config.yaml
activation: "relu"
projector_hidden: 1024
target_momentum: 0.996
optimizer: "soap"
beta2: 0.95
adamw_lr_other_params: 0.002
batch_size: 128
Rows from block 3 of a small self-supervised image encoder, named by matrix and row number. Rows with one number belong to one channel. Each number is 200 + 20 x the weight over its row's rms, rounded and kept within 0 to 999. All counts start at 0.
After each channel's rows are labels from the 100 images, of 14976, where the channel reaches its highest value: "patch colour" is the nearest of a few named colours to the mean colour under the peak. Only what is clearly more common there than usual is listed. The data: views of escape-time and Newton fractals.
# convs0: first 3x3 conv (model.blocks.3.convs.0.weight, 96x96x3x3, each kernel summed), inputs 0-95
# convs1: second 3x3 conv (model.blocks.3.convs.1.weight, 96x96x3x3, transposed, each kernel summed), outputs 0-95

convs0.75,193,196,211,213,221,204,188,174,212,184,181,156,227,259,238,180,217,198,174,183,191,183,191,184,175,182,223,199,193,191,198,164,179,194,179,206,176,193,202,222,199,199,213,202,139,251,185,205,200,255,205,191,184,184,194,239,200,219,233,177,183,190,205,183,174,222,198,177,206,174,186,198,210,199,207,207,203,210,171,201,203,185,193,219,203,206,217,203,183,182,220,200,209,190,216,208
convs1.75,170,209,187,198,186,206,213,203,212,212,196,205,149,221,198,189,188,196,206,188,211,187,192,192,212,199,202,199,199,177,207,197,208,226,147,213,193,193,175,209,219,183,174,200,184,193,157,212,200,211,193,198,183,212,220,195,198,244,246,212,174,259,189,217,204,191,211,189,189,209,169,222,213,235,241,184,202,218,237,223,191,213,205,180,182,203,155,217,190,194,172,213,193,195,195,245
patch colour: pink; grey

convs0.64,183,197,210,195,179,198,154,185,206,186,172,187,192,243,190,215,207,201,179,196,186,180,215,168,215,212,149,201,178,187,169,204,207,201,193,172,182,194,186,189,209,195,177,201,152,224,195,201,180,176,179,173,174,198,217,174,213,191,151,201,176,182,185,203,177,198,208,204,169,208,215,180,198,200,158,206,201,191,176,161,223,226,198,175,189,220,151,182,201,194,193,189,176,199,206,200
convs1.64,184,203,200,176,199,202,217,176,218,199,245,223,185,225,192,213,186,167,199,217,213,180,193,201,195,216,202,186,216,178,206,192,216,218,177,193,201,181,177,205,191,200,194,191,248,216,177,176,200,215,210,211,228,185,190,211,191,187,164,183,223,251,215,201,216,196,193,215,170,200,193,202,210,248,215,197,225,220,241,259,209,201,202,175,184,236,181,224,199,170,178,205,190,181,205,232
patch colour: pink; white

convs0.84,206,200,208,239,216,201,217,218,214,186,203,217,172,165,233,202,202,169,212,187,229,166,177,165,207,209,165,211,204,229,229,222,232,202,222,204,216,190,228,191,177,173,222,212,177,192,226,197,180,178,197,227,205,218,171,193,180,183,193,184,207,186,222,166,191,203,180,233,204,180,200,184,195,182,182,207,154,178,222,198,180,196,208,218,187,187,190,205,168,165,176,185,201,177,223,180
convs1.84,216,175,212,178,216,209,232,212,206,181,229,182,211,190,205,223,196,184,193,198,191,168,164,218,211,228,182,219,221,202,217,237,242,220,178,191,193,241,201,250,226,213,158,208,201,192,172,194,179,197,222,227,217,174,173,228,180,190,197,185,195,228,210,163,183,211,183,201,159,210,183,199,201,215,222,175,216,211,220,234,191,174,204,192,178,200,193,195,203,206,198,209,180,192,223,205
patch colour: blue

convs0.57,211,225,194,200,230,188,237,241,206,210,211,197,197,202,229,192,197,177,241,203,204,220,214,200,169,212,208,206,210,238,222,257,190,215,197,217,237,184,220,193,200,175,238,203,208,203,231,225,224,219,241,212,233,207,201,178,201,180,217,183,199,223,214,207,219,182,194,197,210,195,210,211,207,191,204,209,190,211,273,198,201,222,196,215,214,198,242,209,201,212,196,201,199,215,179,195
convs1.57,224,194,213,198,224,227,212,228,207,178,225,186,222,183,202,234,223,177,191,227,183,203,180,233,181,220,179,223,212,228,223,219,219,182,189,184,222,236,221,207,210,202,168,187,244,215,214,170,193,180,229,227,210,174,190,220,174,176,185,176,189,193,220,167,183,198,186,222,192,192,220,207,197,207,198,180,209,210,198,193,182,173,236,227,195,170,207,213,222,171,223,218,171,185,217,194
patch colour: blue

convs0.62,218,188,242,190,196,217,194,188,247,166,185,214,195,169,217,192,213,206,193,198,181,185,184,194,209,214,202,179,207,205,158,224,205,241,223,192,179,212,197,205,201,183,206,230,170,202,216,188,194,197,193,216,186,191,212,208,230,238,182,209,185,207,208,195,193,206,206,204,195,207,202,216,204,216,194,246,183,234,203,186,207,186,255,195,205,256,192,185,245,195,199,210,168,220,232,230
convs1.62,179,185,193,177,195,187,211,189,216,202,214,210,224,183,217,204,195,196,195,183,245,189,190,193,185,190,207,208,193,182,197,205,196,231,174,225,176,179,195,220,230,195,194,189,184,155,154,204,198,204,186,189,180,212,194,212,193,239,228,199,202,224,194,209,206,211,226,188,170,196,138,204,216,234,240,211,217,207,228,238,192,210,195,182,182,189,166,211,182,183,155,195,194,178,192,237
patch colour: white

convs0.94,177,201,230,218,215,220,213,193,238,175,220,192,173,191,221,234,195,209,249,220,172,200,208,204,224,200,206,223,202,211,178,209,229,198,235,185,194,196,216,238,185,234,232,221,203,201,178,177,220,186,185,220,187,201,194,197,234,203,187,192,196,189,195,198,179,211,193,178,187,195,178,198,186,189,180,228,215,184,187,184,206,190,219,167,186,258,190,218,196,239,176,184,195,227,238,193
convs1.94,189,195,197,164,200,179,218,191,210,202,216,198,227,207,201,195,206,200,180,202,242,192,211,220,203,178,225,213,180,180,197,208,201,220,173,221,184,200,208,231,238,199,192,190,213,165,161,215,209,208,209,195,184,213,194,214,182,220,225,198,194,211,200,220,224,184,208,199,169,200,127,187,205,212,231,208,224,196,243,222,189,214,210,193,196,166,169,198,183,183,145,203,209,174,188,234
patch colour: cyan

convs0.71,196,229,202,185,198,187,198,182,192,217,188,194,208,207,167,186,215,203,178,176,196,195,204,190,197,196,210,163,195,192,223,195,167,219,204,167,184,204,211,189,219,169,203,162,176,202,189,190,190,176,208,200,168,178,207,168,186,222,194,181,170,198,204,178,187,180,207,221,173,194,176,195,227,207,165,226,171,188,199,152,200,212,207,214,220,198,159,194,271,157,187,202,196,188,221,218
convs1.71,170,242,162,191,181,183,193,182,156,174,179,190,205,234,188,217,233,207,227,223,233,218,197,215,239,185,237,150,203,229,195,221,210,211,231,223,204,187,180,188,199,165,203,211,195,198,225,205,223,221,207,194,207,181,219,185,201,194,194,194,181,196,196,215,216,208,198,199,203,247,210,166,218,193,185,220,188,233,181,206,210,207,174,208,210,221,220,213,172,186,187,189,191,218,191,205
patch colour: grey

convs0.63,206,219,195,204,204,209,239,211,193,224,186,200,186,282,220,186,234,182,189,207,186,175,207,215,220,202,180,241,211,195,219,211,220,196,175,195,193,201,199,192,238,218,202,216,200,190,177,208,187,191,196,157,199,203,199,221,197,208,211,184,200,228,179,214,178,195,206,186,214,167,191,190,205,197,211,178,219,265,195,218,209,179,197,213,200,216,257,199,174,216,221,198,184,196,203,206
convs1.63,214,228,179,230,209,193,193,181,177,206,171,182,188,213,167,185,201,208,215,209,221,246,196,188,254,169,223,181,178,187,179,178,176,202,234,214,224,188,203,202,181,176,217,228,191,210,211,242,199,218,202,212,217,210,210,171,217,208,208,212,182,184,208,200,230,157,198,193,231,187,216,207,206,202,198,221,174,154,209,209,223,205,212,172,233,221,208,196,183,231,211,206,220,195,189,180
patch colour: grey

convs0.40,197,208,193,225,195,189,202,213,204,234,191,191,221,247,226,196,208,153,218,215,197,186,204,200,180,198,179,210,226,208,200,184,211,197,196,196,188,197,198,218,162,176,195,215,170,206,218,192,191,201,175,198,231,187,205,234,204,192,205,199,212,176,191,250,181,171,249,204,237,187,180,211,238,194,240,202,189,222,209,185,211,185,217,224,202,217,242,177,196,191,257,214,205,202,199,203
convs1.40,204,237,176,245,206,203,165,189,155,207,198,178,219,210,167,205,177,222,217,176,217,213,195,194,219,187,214,177,182,196,197,218,180,199,210,216,200,191,203,197,225,174,213,236,190,214,229,193,218,206,197,202,193,204,217,167,208,215,216,205,173,163,202,204,228,190,228,176,239,246,205,213,202,206,242,191,177,167,187,203,228,219,187,155,201,228,213,187,191,213,195,186,221,188,204,195
patch colour: black

convs0.47,165,184,211,199,210,190,176,175,222,129,186,215,163,174,218,177,196,167,166,220,201,148,181,171,221,223,179,191,183,197,178,172,176,202,195,201,182,205,193,212,191,188,200,208,170,218,212,195,183,191,178,198,193,176,203,218,218,198,191,223,188,204,175,206,189,211,205,231,207,200,214,195,187,202,213,202,199,198,175,207,219,175,189,171,203,223,165,177,194,175,234,180,182,190,225,221
convs1.47,194,192,194,179,184,211,242,193,220,202,215,236,180,190,204,185,189,194,183,199,207,177,205,199,190,203,213,217,201,183,192,200,229,225,160,212,176,155,170,198,205,196,188,196,220,195,165,196,201,198,204,217,216,188,206,218,198,216,205,190,210,270,210,208,221,185,202,187,169,210,172,202,211,240,217,192,217,237,243,222,210,206,174,173,184,228,160,216,206,188,182,181,187,202,208,240
patch colour: white; pink

convs0.69,193,224,200,182,204,188,220,250,184,212,187,221,203,253,216,210,179,208,190,179,225,229,169,226,202,188,192,234,208,212,252,220,224,174,199,216,209,202,198,171,225,206,189,236,182,198,200,203,210,235,203,211,188,231,192,218,198,196,194,192,222,246,202,180,209,223,177,184,232,188,191,197,183,181,186,188,199,231,212,228,190,218,190,225,188,189,218,209,205,146,208,195,204,196,211,196
convs1.69,215,226,189,231,197,183,166,197,180,217,210,203,202,271,171,198,186,226,225,190,193,239,210,178,230,175,205,188,180,184,189,223,183,207,233,219,206,204,201,187,210,186,200,208,192,198,233,222,218,215,191,187,189,229,234,194,199,207,222,210,155,176,219,180,214,217,226,201,248,205,214,179,219,195,205,219,169,177,198,215,226,207,180,207,193,212,211,204,175,215,209,196,206,189,181,168
patch colour: grey

convs0.41,180,212,193,232,216,188,196,239,204,176,198,192,175,177,228,178,169,167,225,233,216,192,185,153,205,202,158,242,187,216,212,222,224,181,216,228,209,180,236,204,173,198,217,219,173,200,201,183,223,174,205,202,202,203,182,217,200,171,201,194,216,170,188,186,211,189,190,211,239,177,220,172,208,179,219,205,193,179,208,192,201,197,192,204,188,203,184,238,170,227,195,192,200,186,229,181
convs1.41,222,164,195,191,230,208,210,218,218,187,231,178,217,193,219,222,203,200,185,221,169,186,178,218,172,212,182,214,215,220,176,248,239,187,178,198,191,214,226,231,206,231,159,211,220,214,192,169,198,180,213,226,236,190,179,234,178,185,199,192,155,209,206,177,170,194,203,210,209,203,205,232,195,202,214,174,212,211,198,206,181,183,204,217,159,179,196,183,211,200,201,202,183,180,226,197
patch colour: green

convs0.38,200,183,163,215,166,203,180,195,158,194,194,189,195,183,154,191,204,189,158,187,221,196,184,215,180,187,219,165,178,174,201,156,178,200,171,207,204,215,172,184,194,196,158,171,222,189,179,208,177,197,199,169,221,207,200,191,167,209,222,193,206,209,210,182,187,190,203,191,203,204,175,188,197,208,212,162,197,196,184,225,201,197,193,200,177,157,189,182,180,156,201,189,203,167,164,206
convs1.38,184,183,220,148,199,193,203,221,200,184,210,196,196,167,214,207,224,164,183,252,214,185,200,224,198,213,203,226,216,206,193,213,216,199,189,185,173,205,191,206,205,191,211,183,234,205,178,186,206,175,209,199,208,181,188,224,196,190,169,166,223,218,221,227,189,208,162,214,175,174,178,207,188,178,187,225,225,213,212,198,166,174,238,213,189,186,184,234,219,195,206,250,186,194,179,224
patch colour: black

convs0.20,166,204,197,178,213,207,217,211,190,202,201,203,198,199,182,191,154,192,196,170,256,233,155,208,195,192,211,195,203,209,167,212,186,174,198,219,225,186,202,178,184,200,203,190,204,214,201,182,194,201,172,198,215,182,178,218,188,161,208,173,211,169,165,164,184,185,170,193,198,182,185,180,222,168,209,209,220,184,209,186,174,197,191,224,199,191,157,152,209,185,188,199,214,195,176,166
convs1.20,205,193,203,199,208,228,210,220,233,173,224,191,210,177,237,239,202,188,197,221,168,190,157,212,180,218,187,230,215,227,220,237,213,194,191,177,207,210,223,219,190,231,189,181,223,209,203,170,194,172,211,218,220,190,170,211,178,195,177,192,158,186,209,172,151,200,200,207,199,199,214,206,191,174,186,175,216,217,188,185,189,175,208,236,183,194,206,220,228,207,210,214,173,184,227,183
patch colour: grey; pink

convs0.28,187,186,188,231,226,186,235,166,206,191,221,205,202,205,210,184,205,203,191,205,245,193,175,211,188,199,208,187,212,212,226,166,154,202,211,231,196,207,210,197,194,204,218,168,211,215,221,206,176,205,221,198,169,190,212,231,166,201,215,176,193,178,206,196,174,210,192,169,209,202,167,202,245,201,214,203,186,188,225,197,218,202,201,246,190,166,148,182,178,173,181,198,228,180,212,201
convs1.28,211,192,211,203,207,231,209,213,216,189,224,173,190,195,219,220,210,178,204,223,158,187,158,207,186,210,183,220,210,243,228,240,250,186,185,172,189,216,213,210,199,228,180,210,215,213,210,173,190,166,203,242,230,183,183,195,177,193,193,184,164,200,211,172,162,198,200,205,192,202,218,221,190,203,215,170,218,215,193,197,191,187,219,219,166,197,208,222,231,195,213,210,172,180,215,192
patch colour: purple

convs0.0,212,193,197,195,217,196,183,195,197,203,215,206,208,157,187,187,203,220,204,206,207,211,176,183,184,183,249,171,219,198,195,216,188,193,205,201,196,192,213,198,159,202,220,179,221,131,191,206,211,187,210,199,207,180,196,173,193,218,234,199,197,198,212,188,193,167,207,164,179,198,202,209,199,221,158,190,201,168,198,206,176,126,207,194,217,203,215,187,171,168,161,215,212,197,191,212
convs1.0,179,203,181,200,179,220,167,207,174,187,204,166,231,195,205,180,246,206,205,193,201,197,184,199,228,216,264,226,193,225,198,201,221,176,235,193,177,171,205,171,197,192,169,215,203,200,193,190,203,197,219,176,176,176,218,182,196,210,223,175,211,203,196,205,186,233,179,193,191,196,171,192,192,169,195,206,180,236,183,159,156,189,207,204,210,174,178,176,216,205,203,171,214,195,206,216
patch colour: grey

convs0.87,183,199,237,201,190,236,185,201,232,194,179,192,183,204,176,198,193,194,164,191,216,200,174,195,221,200,196,177,172,172,184,213,227,203,185,195,190,210,133,188,220,185,187,225,191,191,182,193,177,185,193,187,211,217,200,203,253,199,194,178,213,204,177,164,195,218,188,201,189,208,208,189,233,200,182,246,213,234,189,190,187,216,239,167,203,242,187,198,211,188,184,187,175,209,224,204
convs1.87,189,185,187,180,196,177,221,180,213,192,210,217,214,193,195,183,203,195,176,193,249,201,192,183,186,183,206,217,192,182,190,188,197,225,180,211,169,188,198,212,234,206,202,189,181,164,160,201,200,211,201,198,184,221,196,216,203,210,225,217,215,223,170,232,229,199,216,196,174,211,143,193,219,227,233,204,207,201,233,237,205,203,200,187,181,184,169,195,183,186,131,183,206,189,199,229
patch colour: pink; white

convs0.67,225,201,220,204,189,199,215,216,214,193,230,195,192,169,188,194,205,165,215,187,182,203,199,187,214,192,207,234,199,210,208,206,206,213,190,190,257,205,175,193,187,180,221,239,219,169,219,244,201,197,234,200,204,206,192,177,227,191,191,205,229,186,231,204,226,206,202,178,178,196,176,219,177,198,176,192,166,161,231,216,193,235,221,173,192,202,220,196,147,189,168,194,178,215,206,194
convs1.67,193,183,199,175,219,187,232,214,201,194,220,195,232,195,204,218,204,173,175,222,212,201,183,198,208,206,193,233,189,182,209,215,246,220,171,210,187,239,194,227,237,175,177,197,205,185,174,194,194,208,213,192,205,206,177,227,172,219,206,196,189,219,190,184,200,206,197,211,161,201,153,201,220,225,238,176,202,221,223,234,186,200,228,222,196,154,188,184,224,181,189,184,164,184,225,207
patch colour: purple

convs0.88,205,225,167,186,191,211,197,219,169,205,172,172,179,175,195,196,213,215,175,198,231,209,208,183,204,199,184,144,192,205,209,248,208,214,180,204,213,193,191,151,199,201,193,179,186,203,205,201,197,169,184,153,201,209,178,171,165,222,200,183,214,207,212,176,202,185,202,222,212,199,212,194,216,209,190,166,199,171,187,208,191,187,206,208,209,171,169,191,189,211,156,177,221,149,186,214
convs1.88,180,188,197,171,158,197,201,210,204,188,216,173,213,199,213,221,231,161,207,240,204,174,201,221,212,211,198,206,218,211,200,183,204,202,223,193,156,196,165,201,220,190,190,201,221,154,165,193,191,186,205,178,240,175,180,210,213,181,180,169,207,211,209,229,190,225,181,215,178,198,195,180,183,166,193,208,215,230,216,215,181,190,241,227,189,192,192,230,226,167,198,225,203,183,201,216
patch colour: black

convs0.34,216,211,187,230,183,217,214,233,192,185,217,178,200,165,206,189,197,205,221,224,201,240,189,198,220,184,208,244,208,200,202,215,200,187,201,197,227,193,207,210,159,227,200,211,215,158,188,198,200,200,229,195,212,229,199,197,196,169,228,180,196,195,226,195,203,223,198,153,201,195,173,198,201,198,168,174,211,179,227,228,198,181,204,177,189,199,196,224,139,239,172,192,186,181,202,172
convs1.34,212,190,208,192,230,188,172,243,201,197,219,158,208,187,226,191,204,190,198,207,165,180,186,201,184,196,212,226,211,195,220,201,237,203,172,182,191,210,205,214,199,209,150,205,203,192,183,160,202,191,191,217,232,180,192,195,187,204,234,182,166,240,198,208,186,221,200,192,177,182,180,218,185,184,220,190,190,215,215,185,166,203,203,197,197,166,181,185,256,224,198,194,180,162,224,182
patch colour: purple; green

convs0.30,216,209,197,213,204,186,186,194,196,180,191,219,209,160,134,150,183,170,192,214,210,192,213,205,184,222,215,202,189,219,205,195,187,193,177,208,224,203,195,183,182,201,202,205,249,181,222,225,200,235,222,208,242,204,194,218,209,189,191,242,214,189,194,204,215,163,200,209,209,227,254,210,184,198,211,180,200,198,210,238,190,210,217,185,229,204,192,199,185,173,210,237,194,197,179,195
convs1.30,204,225,183,226,177,171,201,224,200,191,167,207,188,192,190,157,215,213,205,211,212,218,210,212,227,197,217,233,204,202,193,177,205,184,220,209,224,167,182,178,206,185,201,220,189,224,210,229,217,200,202,213,190,212,220,179,216,218,208,196,211,227,207,227,223,153,179,174,200,191,215,174,204,187,160,243,167,201,180,173,194,199,180,180,186,229,196,194,202,250,221,205,237,231,196,189
patch colour: pink

convs0.8,204,229,197,203,232,191,235,246,198,180,207,201,197,199,249,203,202,191,231,191,183,213,191,187,205,171,216,176,234,257,199,214,173,214,189,186,264,201,213,196,198,211,236,225,201,213,255,210,258,197,209,204,217,231,196,194,209,195,214,181,198,208,226,176,197,179,203,209,191,202,202,212,180,203,202,208,204,208,213,198,216,213,214,183,206,208,198,221,198,220,192,202,195,219,172,204
convs1.8,221,187,219,197,220,232,204,227,214,180,228,172,234,200,201,222,220,180,184,224,174,204,188,233,196,225,178,216,218,227,228,218,210,185,192,178,230,239,234,215,210,213,166,185,219,219,211,166,193,179,230,219,236,176,200,219,171,182,181,178,195,194,226,175,197,212,194,231,200,199,215,208,188,203,194,178,202,209,196,195,184,173,228,230,201,169,208,201,215,174,215,213,176,195,223,188
patch colour: blue

convs0.25,193,175,191,165,223,202,225,186,194,215,203,221,214,161,178,185,195,214,198,161,198,224,192,197,182,174,233,174,169,205,159,214,175,202,197,206,218,191,218,195,192,179,205,211,192,168,197,219,188,185,198,174,210,164,165,177,176,187,221,206,161,195,230,164,186,171,187,195,180,214,197,200,181,199,182,207,166,205,197,194,166,191,165,198,200,204,167,196,171,153,177,204,201,204,198,182
convs1.25,178,222,204,208,180,233,188,221,193,179,196,199,209,185,228,200,240,202,175,201,211,177,183,201,237,208,223,231,185,205,218,215,223,194,226,194,181,162,204,186,205,172,171,167,189,220,214,212,216,187,192,183,157,182,196,182,184,229,198,193,211,224,189,234,204,259,187,176,192,215,171,190,204,170,184,216,190,229,176,165,171,187,186,194,200,210,192,197,243,206,206,187,199,189,190,204
patch colour: black

convs0.19,203,169,190,188,218,153,190,190,209,176,188,191,176,158,183,140,203,185,222,214,188,207,219,166,178,209,178,179,195,207,212,205,187,216,207,214,202,190,248,209,192,201,239,170,189,177,230,196,220,196,207,220,183,186,205,196,178,194,181,198,181,198,196,219,205,197,209,175,219,211,192,204,182,213,170,173,174,188,211,198,191,182,208,213,196,170,201,205,173,235,162,171,170,176,229,189
convs1.19,215,160,200,195,219,235,221,227,217,179,223,189,203,198,201,203,212,180,172,230,187,202,195,228,172,212,178,200,219,206,198,224,220,177,183,174,209,224,233,208,210,227,142,203,218,210,187,172,201,188,229,207,222,177,186,233,160,176,196,194,151,208,216,177,198,208,204,206,204,184,217,217,165,193,213,178,233,221,187,207,192,204,227,233,191,172,199,180,211,187,216,213,185,194,208,198
patch colour: green; cyan

convs0.66,215,223,197,178,243,196,243,234,203,181,194,199,183,188,220,201,206,171,231,175,180,231,187,204,188,200,210,198,246,249,183,244,178,227,185,186,241,204,211,183,209,209,232,220,206,199,248,210,242,188,194,190,226,213,207,179,203,185,188,185,187,201,216,208,198,174,201,183,190,198,196,214,165,194,195,203,207,190,236,201,198,205,225,174,198,222,224,191,199,200,192,194,218,211,172,190
convs1.66,218,196,213,199,229,238,203,232,223,169,225,180,220,193,204,218,228,184,184,233,172,197,192,237,200,233,174,220,219,228,222,226,208,181,198,175,229,239,227,204,213,213,173,179,231,221,211,175,191,180,229,220,228,180,184,211,175,179,181,188,187,195,224,172,192,213,186,218,190,206,214,195,192,196,191,178,210,203,192,193,189,179,228,228,204,164,204,210,225,184,222,211,184,193,221,184
patch colour: blue

convs0.36,184,164,198,209,165,187,151,179,212,207,186,171,187,224,168,175,208,189,162,175,188,160,182,180,199,188,178,180,165,160,172,159,170,199,192,195,165,198,175,207,203,190,193,163,160,191,165,197,169,181,186,195,182,198,201,189,197,199,191,198,165,202,198,196,196,203,196,201,180,207,196,180,208,205,179,200,175,182,173,181,211,209,188,189,188,210,182,183,212,170,194,199,181,187,229,207
convs1.36,178,189,200,175,201,210,226,199,207,190,220,224,163,192,206,212,181,171,190,194,207,173,192,210,172,213,185,207,203,195,202,219,235,205,158,209,175,181,192,195,197,189,192,187,242,201,166,170,219,191,212,214,221,186,192,208,181,188,186,191,205,249,201,195,202,203,197,201,172,202,199,206,200,248,242,197,225,231,231,236,184,182,213,186,196,230,160,225,206,180,175,223,179,195,211,240
patch colour: brown

convs0.79,172,172,193,196,206,225,223,207,196,221,210,233,216,153,174,184,192,214,176,179,209,235,156,229,171,186,230,158,173,190,174,235,211,188,183,182,203,179,204,205,192,189,200,169,205,204,187,182,191,151,189,185,169,182,186,198,214,170,198,193,180,230,193,190,201,227,193,218,190,193,216,204,211,190,210,201,191,238,230,195,182,170,171,186,231,185,193,207,212,211,200,213,203,197,196,178
convs1.79,175,233,190,231,182,221,173,224,187,200,189,179,212,183,191,202,243,206,217,159,195,213,198,205,246,194,193,188,173,193,196,189,210,194,224,220,187,169,210,192,214,161,186,176,180,203,224,215,215,217,192,189,158,211,208,204,199,217,223,212,208,200,184,222,226,252,214,170,204,229,202,168,208,165,215,193,175,251,180,202,186,216,183,182,191,215,211,206,215,192,193,167,196,207,203,193
patch colour: black

convs0.24,182,197,226,189,230,233,210,195,225,203,218,212,198,191,230,198,173,168,219,172,186,225,190,197,216,187,191,212,187,211,208,219,210,187,225,172,216,173,242,225,192,200,251,231,210,201,206,184,219,194,208,215,182,198,163,221,221,168,164,186,200,202,180,176,198,218,172,192,185,176,181,195,215,161,172,221,177,199,221,192,170,188,178,196,210,210,211,213,192,233,187,211,231,224,222,184
convs1.24,201,191,216,178,212,196,252,206,230,188,216,193,240,186,201,219,204,174,176,223,217,190,207,218,207,204,206,232,194,191,213,217,224,223,183,210,180,224,206,248,229,204,169,168,204,182,167,221,196,200,206,223,197,201,178,216,176,198,207,186,181,210,202,214,193,196,187,205,166,199,152,200,207,224,233,194,226,196,231,241,178,199,208,205,184,152,191,205,193,196,182,215,196,169,199,229
patch colour: cyan